{
  "arch": "nf_resnet",
  "model": "multi-label image tagger",
  "dataset": "small renderings of single solids in any pose",
  "train_examples": 395000,
  "image_size": 32,
  "crop_scale_min": 1,
  "horizontal_flip": false,
  "translate": 0.12,
  "norm": "none_scaled_ws",
  "activation": "silu",
  "depths": [2, 3, 4, 2],
  "kernel_size": 3,
  "stem": "single",
  "avg_pool_shortcut": true,
  "widths": [64, 112, 192, 336],
  "residual_scale": 0.1,
  "num_labels": 44,
  "init": "torch_default",
  "residual_init": "none",
  "optimizer": "cautious_adamw",
  "lr": 0.0029,
  "beta1": 0.85,
  "beta2": 0.999,
  "eps": 1e-10,
  "grad_clip": 1.0,
  "steps": 24600,
  "batch_size": 128,
  "epochs": 8.0,
  "lr_schedule": "cosine",
  "final_lr_fraction": 0.01,
  "warmup_steps": 1230,
  "weight_decay": 0.02
}
Rows from block 3 of a small multi-label image tagger, named by matrix and row number. Rows with one number belong to one channel. Each number is 500 + 40 x the weight over its row's rms, rounded and kept within 0 to 999. All counts start at 0. Numbers have three digits each.
After each channel's rows are labels from the 100 images, of 14976, where the channel reaches its highest value: "place" is the part of the image that holds the peak. Only what is clearly more common there than usual is listed. The data: small renderings of single solids in any pose. In brackets: how many of the 100, against the usual share in percent.
# convs0: first 3x3 conv (model.blocks.3.convs.0.weight, 112x112x3x3, standardized in use, each kernel summed), inputs 0-111
# convs1: second 3x3 conv (model.blocks.3.convs.1.weight, 112x112x3x3, standardized in use, transposed, each kernel summed), outputs 0-111

convs0.38:521536455523507447469463594518545489457505507467449534530569489515509555441507484513462475527546456514568530557493478471441536453569473498580507502507571461467511460476507461509561420563487544575532490465415489497485509529494442497496552468478516480525548542548509524520419505550528466432513452522484545574522542506482540518501434426470
convs1.38:496482509465503526375479495470433443495455481512475512473429471504515462527457506497489568579432458458443460470457500421488537445455506473453523477521505493535511528517510442496494430489541506568472505414437404535457525508552484467508527463539537414434491514471525477518490450461503522490523549458509414465484495470503496515573477491549
place: middle right (55 vs 11.7)

convs0.11:543510399462457485484530401481514436478488509511466560568533505561475559479491571501565502532533482516490492564517446503530542583508484483510492508519535454538523484486499549442537556444456512502516505556494477511493494464560447457526531471475490506519449451502468488519507504487522506520436413433564646534472460451529458483497496471472
convs1.11:524484581478584521581505495506541528513463528482523520438559565493471521575534487489503510511543485518505505445510511446518448449469468524535413561545448497498473493485444515495544483524462437527516495488542538531522511505444544465568514528489516524542484541395428522527446513473462535426573497552501409478512541542471539503510423549540
place: middle left (53 vs 11.7)

convs0.10:448502460452531465432465462515592426460451548490481458510474518593494462515576488536479419408500526486474493478434419418491506517541508475461465474534518456525482525505467450445479520578401537504505527570498500506451503503550458520493479443565490479498474538524490492528470488506471568501481475422467502546457537488465510522514487448523
convs1.10:540495494504512518537509513459424519541462472468537500497472500548491564450428529478518531519467451499458576497497451540533507516500429451496449483467470487427545499397443465514453475451485518523459481450459500447495455569516503513525536456479440599511490481456536566450567526449514419434470475491542481458519479432521473440537450463472
place: top centre (45 vs 11.7)

convs0.89:541522501507500466470531436501528615538493530478565478415523514538472492472439454496511462536501495485510485504466503494501516434592459515392509427471506494498479556470563530569494543519502459554549470471437486529506526472541535474472551525525542510461418515452528444536460486529603540476478519512564498551511472545534525547518453445477
convs1.89:556530461506497496520452505491539489471489493531490496622532518496480509543535512488521487506538505579544489506520487556509526516580516589514532558506574529511416485469491489499460519507560431518478462550526474400520464524471480554534451507483477509535564541530453509546544457570405479554482437436415530514462502496439499438480476482512
place: centre (40 vs 14.1)

convs0.72:579464477527544430480502422539616524484505509473469521434501506498494476535490500458482513551510451496540477532425419476530500485592491496455532536485546500455477467453528552599455475448504566545513447468495497492517488518481453440541572516431485459476451514495538474581479497512532536501492490497573561552472458546495496502551457470523
convs1.72:437537522457432526489517503443420483440514539444499445535548467460486573480528482524533500553531535556515542510549556483425506493560526561496517458398491478473519517504474448485531547504480522439494488565515441511501537545456566567445511520529491565506565515560474485419503469497493552492511561486513467522546520496551486466452590503491
place: middle right (33 vs 11.7)

convs0.49:517478445455505472474499486489446521453451530472508521532372524510478522543425470523584480506533518431468531502465510479438507506537454494521634514489554476507471479489491505566593514523511505518436485518575492428471491485520503521551529516499548575570542491535567473494523540525592456507457489527464493507417493523478505509483495550495
convs1.49:487419511538487514500542514510511450535571473525512454507515451510478482451517509482504513598507398498498490463501492466480492532482392504464468445483528447427425551472482480404452479510468472466582481462462459510490487510469503445496455478523455406484497434488455479487501454448440500451528526472488475387487513539549477528490465452495
place: middle right (49 vs 11.7); top right (26 vs 9.8)

convs0.54:539478462460493507446565484531562464439546517523480445525525473480442447465530503478498521530537471423556524493452520490505479448558548526493454518484606461508547503544525496536460485492511554477499417501477485540422514512502468491488554468502493521534575548537479443528569519548563561396499483535557484597533508494464451517478493493435
convs1.54:464463489456503498471492548537530538544482529574495564475416523469557534505477545541517440451468522546510528520504437550528509566515619547486565470568501535548458505483472483517508565542560450537547491534526477527454436457500512476532557534507530513423566524531487500593483503465493545557507559474516492511420492514540532544528544495523
place: bottom centre (42 vs 11.7); bottom right (28 vs 9.8)

convs0.60:487520440473593481477444414517559530519518541501527554526501445523480464428530574462483493498502511525477526507470439480453528491588546424450525444485480499475506530451563445544548485501429609568536515501485510515470514446520467425489545470485499516471471465469539528491459564534552478511444449498478565570502472479511558499526523489490
convs1.60:613432498548480486513570501498456464489478524488457505455481560519510509475468465501567525597512475451508491566524473518478469476462460540510510539525506461418461498568483510469489549487525399427476458471464526454563519453546495470472482533495579442451501452454505453538504418505508515490589514502475469509502481498526460466406471480487
place: middle right (33 vs 11.7)

convs0.51:496481455498431430500495390477530555462478501460564514492528519501448511530502518481464483555528481536505575429555516501524562458577501575465507435530509489558468522481482590534506586522341488526515454474472488502498520475518542468512555471478524515499484517458534487531569448539497545481522470511474481541519489479467490496485461496428
convs1.51:535498479511496436392553552509531444547499495531461449582507520556528525448488504519487492445438550452542478531481501457446443528515509471528484512519498459508496402461494484479531438468566562416453498561507479508498498513534454467478484484552418493559506499549468453461464546446502422466447491522560517499441504506527501399510478497498
place: centre (44 vs 14.1); top centre (32 vs 11.7)

convs0.83:529469391424447460559582464522578511469516481477448538424555506507445566503516513515525518510508470511528528506490483502484490537581499591474467488526524379562494427542499539521495567534486506534483471557507482464495458507520479496546563497428525539488488540545510496538529466566508464527492474529579551485477450526483482472536469462508
convs1.83:556479530574551479523473499572557465513550501579453491552516461529571440563488447565488520511491486440491490520511448468561553531430484484568513540509491436495479476512491544508518453425556522540533508484500473536556514501484466507518510566622484503526525465466550521549515515583435578489516527468535558498488516452545493513542484477526
place: centre (44 vs 14.1)

convs0.62:553496486482491518455544387516576472545515470544517513507517532560496504492516574465495534519507502534491509479498413436511477474565504532479464471489530453537551495530498559509437550467513577519560520562480471466463488488507458387479549562436532477515443524465532437505518516507524477544508483418573561503490426515504455489502445446540
convs1.62:507511403533460475493573599470539549432424545436449497515478465504472441528459434502549455579549491468451513459577535535487469493512470476454551488493510560453507494440511495496546516520461479540438497468548487577480488535502534586522511463552524509455567480530530483548550448483500542476465494567553459530526517492516509508475537521474
place: middle right (30 vs 11.7)

convs0.14:457530463488472446448478467518571468473492466462565547507503481560473398475481430506508479522557426515502542590474426433547460461617491479481498507527495525492510531498523494593470501495483480550514518490476541506483486509546423463531589510407506514512429502469490507614484512492550505488481441473525492540491476505500485529486486466490
convs1.14:464537535439505489522535511508481505472507544501484505463524496408473540465481526579487499516536437534511508484532588465429509491475542553495540446428475375445496503484517450424523572502501490516504499498502452481466495491525540592467475521582533535549509510505543486371515504547515476503496543451535494502493485488508606450449504517510
place: centre (36 vs 14.1); top centre (31 vs 11.7)

convs0.22:460542508493501450431363492548531488457490506501497461446438509592498438505553481534448469429504506510516522425366538473504506563537491469444491460485478460542478500512537405515499482576438479483532528519485479452480505535520472529428493453540516501467486563506488543554509500486526550440476510474481476560515518502458531492521507470515
convs1.22:487515435443449535534519495448458490543428460528543539503497523519586487481453539460475427519507448484501602475526481497464495429433501466553462514507435549471584521458450490453469524486518457477539477496455518556460458496458541473510484479412465532480496503478459528469548575407549495548525464515510471449511420513534484548502545496533
place: middle left (28 vs 11.7)

convs0.93:507535465486422406504493485555510502356482527420483502465514504505452501450535476519489482532529459492488559487533471472432499468585494519478447472459495490502535486484530432548524495486501444536551501481485522518484524512551491370467589456490427552473539524500486523559449499482533490424497518506529546577527476492494449472523538487504
convs1.93:449492466466479508499414447471524562525532441489565529453484420483551450467445509514524492490493515540523533476545484549553510526539502458426541483458592540495491484499522511520482514526508544529472530455478480410513456451504489508494587428469568564423484451547531536557525506482501505483468474470402576572515458504522511462499498553471
place: bottom centre (37 vs 11.7)

convs0.58:481450429520532489474484509463467540489514481448507541505496500551505536520497574479536450577566516533468519560473457538504529465580472537544531454506496469470520478526500397490472465474432533583553515529495401498509513527531540504512584486466487504479490494467535436578462532561522548466434500480469478502422490478489520469445420465426
convs1.58:511561532458460518439555516472589471474480552480507482518453498527485439470470419603458503452467510472516501501517513396427487522480495443439432482528470450474539463456532520501570533488606525523470530522525540472459480519575445476507448521533559483507500526547522491419495551501578478544509504523515495513529510470505584470509492493518
place: centre (36 vs 14.1)

convs0.61:566518416461430507502582444504567489499485484492529540491504543535445528528453559518462477524528424503536511507548510503450495495586469571498518425479522396541508482448484544540484538491410513523492479581479524494473520498510511531527562510473514540489506551505557493549539489533543398521509519499572528524546470489521501468468470486409
convs1.61:557491485486545455599455551556503549494517537516471542526561501528493470470538437516538529440525477494487521462475493529560570522503496515574464546532490452523558438558523498521538498511499510559567556528537490488528528535489556445512562532575530551532463507529517540547448579535554566491515448513559556526529545520551529522553519499578
place: bottom centre (28 vs 11.7)

convs0.106:549500501468535473482510502476521500497583400407509536447532506536474502556495450495469547488481514503515430482492514481503506481544468475479560471495479483500509503586567486497536477454521546549462545528399495525470486435653515449540565432500489511497439507499543464560501502495530481419448489486513523494555525512501554520526526548443
convs1.106:506508427507467537515546545512493494563529518537488525507479500463478522448461543539556435502529408569546445482484430539517465538466513559522541490483464526482417520450504512476473570516487478505616474538432528539564532481494499494481415510478526524508511496468463494616545446520539484561455590516487533504512527539523532505433487504530
place: top centre (32 vs 11.7)

convs0.102:551511475476513467474519546516538544533548541503503506494506499501501461457508469467448508520435448474503553460490506564519453476565512500519497454428498426460527493419491326533501444528510541485517459488505455488514426555533504476477542442530486579496539575539540581490487499521567490428475490536495522507511521527483521401466510489495
convs1.102:473489509535434461517561467489537486440521506485509475480539494555480518544481511526500440498531568488499464494510506392380454557513478484455537466587512580529500530523558523487543523488475418573491489517484533536503524425542478488531460531533531421445436471510509416472457487526499559473513547484522411523464467467541477553518485491489
place: bottom left (32 vs 9.8); middle left (30 vs 11.7)

convs0.36:471485443471409481577581447503541528440537521428492456468506535519474453467508495509537544496510497504503528512504449448461448489563494531469507514515543449473472482513547543510452545546577481545542488547462514473443442526539519449499587535453516511506404521514544515578541522563545517471461461532524460462462520505523614525494488475537
convs1.36:465446508507479446434496491489595470478468515546505502543501526483596511540504526484491467450488562515566521577528498556516502535572492525447507528454540552488406493486453504557497500519453528401513475455526477536561507485499522502542546473547512550511625487593477452560519448530498482506496479493552530544514521492505411479497524519512
place: centre (38 vs 14.1)

convs0.21:532495463502507419488510414591509477458507433471535512555366469508488466497496528498499446502468472412522525512494480507466438522555499497426482454500454474489494459468518500581463552486551456485526517571591544484521501537445588504510543466522503523519570495510474533520562510575558530492461538495477531531542460539501476481472536502472
convs1.21:476476495486543567477513557446500460515499512531471492452546455481464476503498516515489547551536414563523489425500501500553487454471479522442454475530573479543519516536555512433499408483535541523466505472426487499444484496489454476473469465506471466505498468427529467424405503508481492455531474544559388522490488459507474525573392504500
place: top left (41 vs 9.8); middle left (33 vs 11.7)

convs0.59:502496459499466488502481461376507529496518505484492489529610519510515458531512508542505507532522459465378504523508558456490481524532461460563584531510601468544475473536587511485573498562482517546467523494474439359501501508504473511524529488500545507515491503482519468536532461528485542500478537572471497535454502520487545489487445448543
convs1.59:551554538501509513501551571527471481431524472530500493500403458509414517464500490493525506505484542511475454473512484541509524501467429520526427475434490535467497558484454474556420464430488474439459532528510545551511567531520539507518549451532456478542497518466528453498478525515544474461516470471569521569529518389514415538503513567439
place: top centre (33 vs 11.7)

convs0.28:518489444429442528397563526507561480456438514529489471481526549589515428481563417525454464462497511489481531432495476488476471556526484512482479487457474445535498476488469472557476477529473437514506581548498455529452425556495466504529517509557501464536519615576520489550521511513498525491505507484501475507479548441411502503469492466517
convs1.28:495499478515461496481489525432463491485506474489483449518472488572493495467424490500498502456470510511493516500408458495517472492422536501433506430510462543464486520501483446468490491447426521525490480496405498436487491457519460478419467474442432501476477416428422519488474434467421509466419557536479409482462447512462489460460435510509
place: bottom right (49 vs 9.8)

convs0.17:519404444506465474448533535505566539507520403475526529515448467471481517514493487510475469530524536445514495594541510527512423454537453532497534503535571530483478528539490534524463547408531432550435514458502529490484502515549550561523551456506547520492497450497521468547543469502487529521479489532514471446527524544450591475420431503433
convs1.17:539530558468492498545469391459557465499564563480546457455545522533451547495543513461546600588540514587466594554473480459475608499547544445505469491507577501483518485483517514538504538611497527531493539475537498499468502548481509497470534550495509552534510499526530545494535489510508463511506518492467472532528527477521483529563530508523
place: centre (40 vs 14.1)

convs0.109:596483488488557536442458504533581420509560439546471491541502510535420421498492533506516532561482514505543497569423472468512472495554483512502543510474539470451460517540527506509467447419575577527500524486486501419537495512555505462507532548475563493545452513479525489483476524551527509505527508489498504543515470509524451462474384442463
convs1.109:470580469515492525498472439485505502557475517416488483496533532551417560512524557526570538482495529563551527521528514485552539505383530448553529503614582468467536455480530511523487527538521517506529526479515511540494474522449540506496463519445458496519509428518464581491466532477536459502481472477481442525454521506560562538522487559564
place: middle left (28 vs 11.7)

convs0.67:511479407527462436489501482511445497437506550497500502444547464557473471565448569445510486567563435515487495460569513467486488490512487557460533487461520449427561501453546490545534521421467439570458526463449494530543536488550500538470544492496449500484561439523560525496535417507542483509475529510504487516453501506532440414528510546495
convs1.67:499503475483537496546498520570508551538469464443503540491467517444529485524555485520483507350488574479508467518496449607535511496401571510500469502518478543516482487497431464526488495539492559448532459511515491441501457508504451469493532543483559531465439482528510467565457559494419512513462506533487541478496448471412509499437469446469
place: top centre (40 vs 11.7)

convs0.13:489477445454498528432562549538522514574486514493477534459516469530493486440486502502514540589515511472522476538419499491574437451614488476493533468522514438504472479485533430626480476481507499532511516496487482498490464531506453386499601490458509500493490526548498498571521536536566490474480502476522477540438456507490550476491443464543
convs1.13:558481539500462443479440494418534549441431502478492454535556552487490526547514494512454512488517483535475476515573550495421539492507517555460389523509529546466476558550467470503537518477507529582492443548498489467541503525558537594527480532511575504510570523525499465512555423548494560540498444510536492494536517533504533420463504486481
place: centre (48 vs 14.1)

convs0.15:530518477484586499505450386505553475495513512510471499459511434495524505459520491401497516540529497499454471490498460519485540434607498439408563476477464483465510477435559491586477484495409650556464520497497492488509561466476447463534553472485489481500520483526509536536496532505519462534509489526488549545524475481489491508534500519481
convs1.15:530445540501473509420520537493403481520445528456497508475468520463510465547477490498560486532507436503504534533514539440446494464558507501509530461432474449523531479496542426489538508461520402500527468474513457518506501491581531464525423460504553496481461554457632463479508451474525589474560567463524484520486548482503570477459519512507
place: bottom centre (28 vs 11.7)

convs0.100:519471439448516525435468448531481515527512502455540483428524462514445465457473513458459535557511480492470473498493463468519532442627475494442518413422484533438510552453535464611477502511421519564518504453480500491499516513571538460529603485517505522498521493434488521523437515532564514452511505519496474529509471472482545487459444505465
convs1.100:506528521525540473432481502527467459425482501485401471558487572531480460549529506508476471533544474482519509495543533483509465566529483519486515568467500459508498414484478512454535440465590503471527491493447483516478477521492477538535653530485488468496467502512473425589580508550447505528513512502542550469478494487492470417524505413506
place: centre (44 vs 14.1)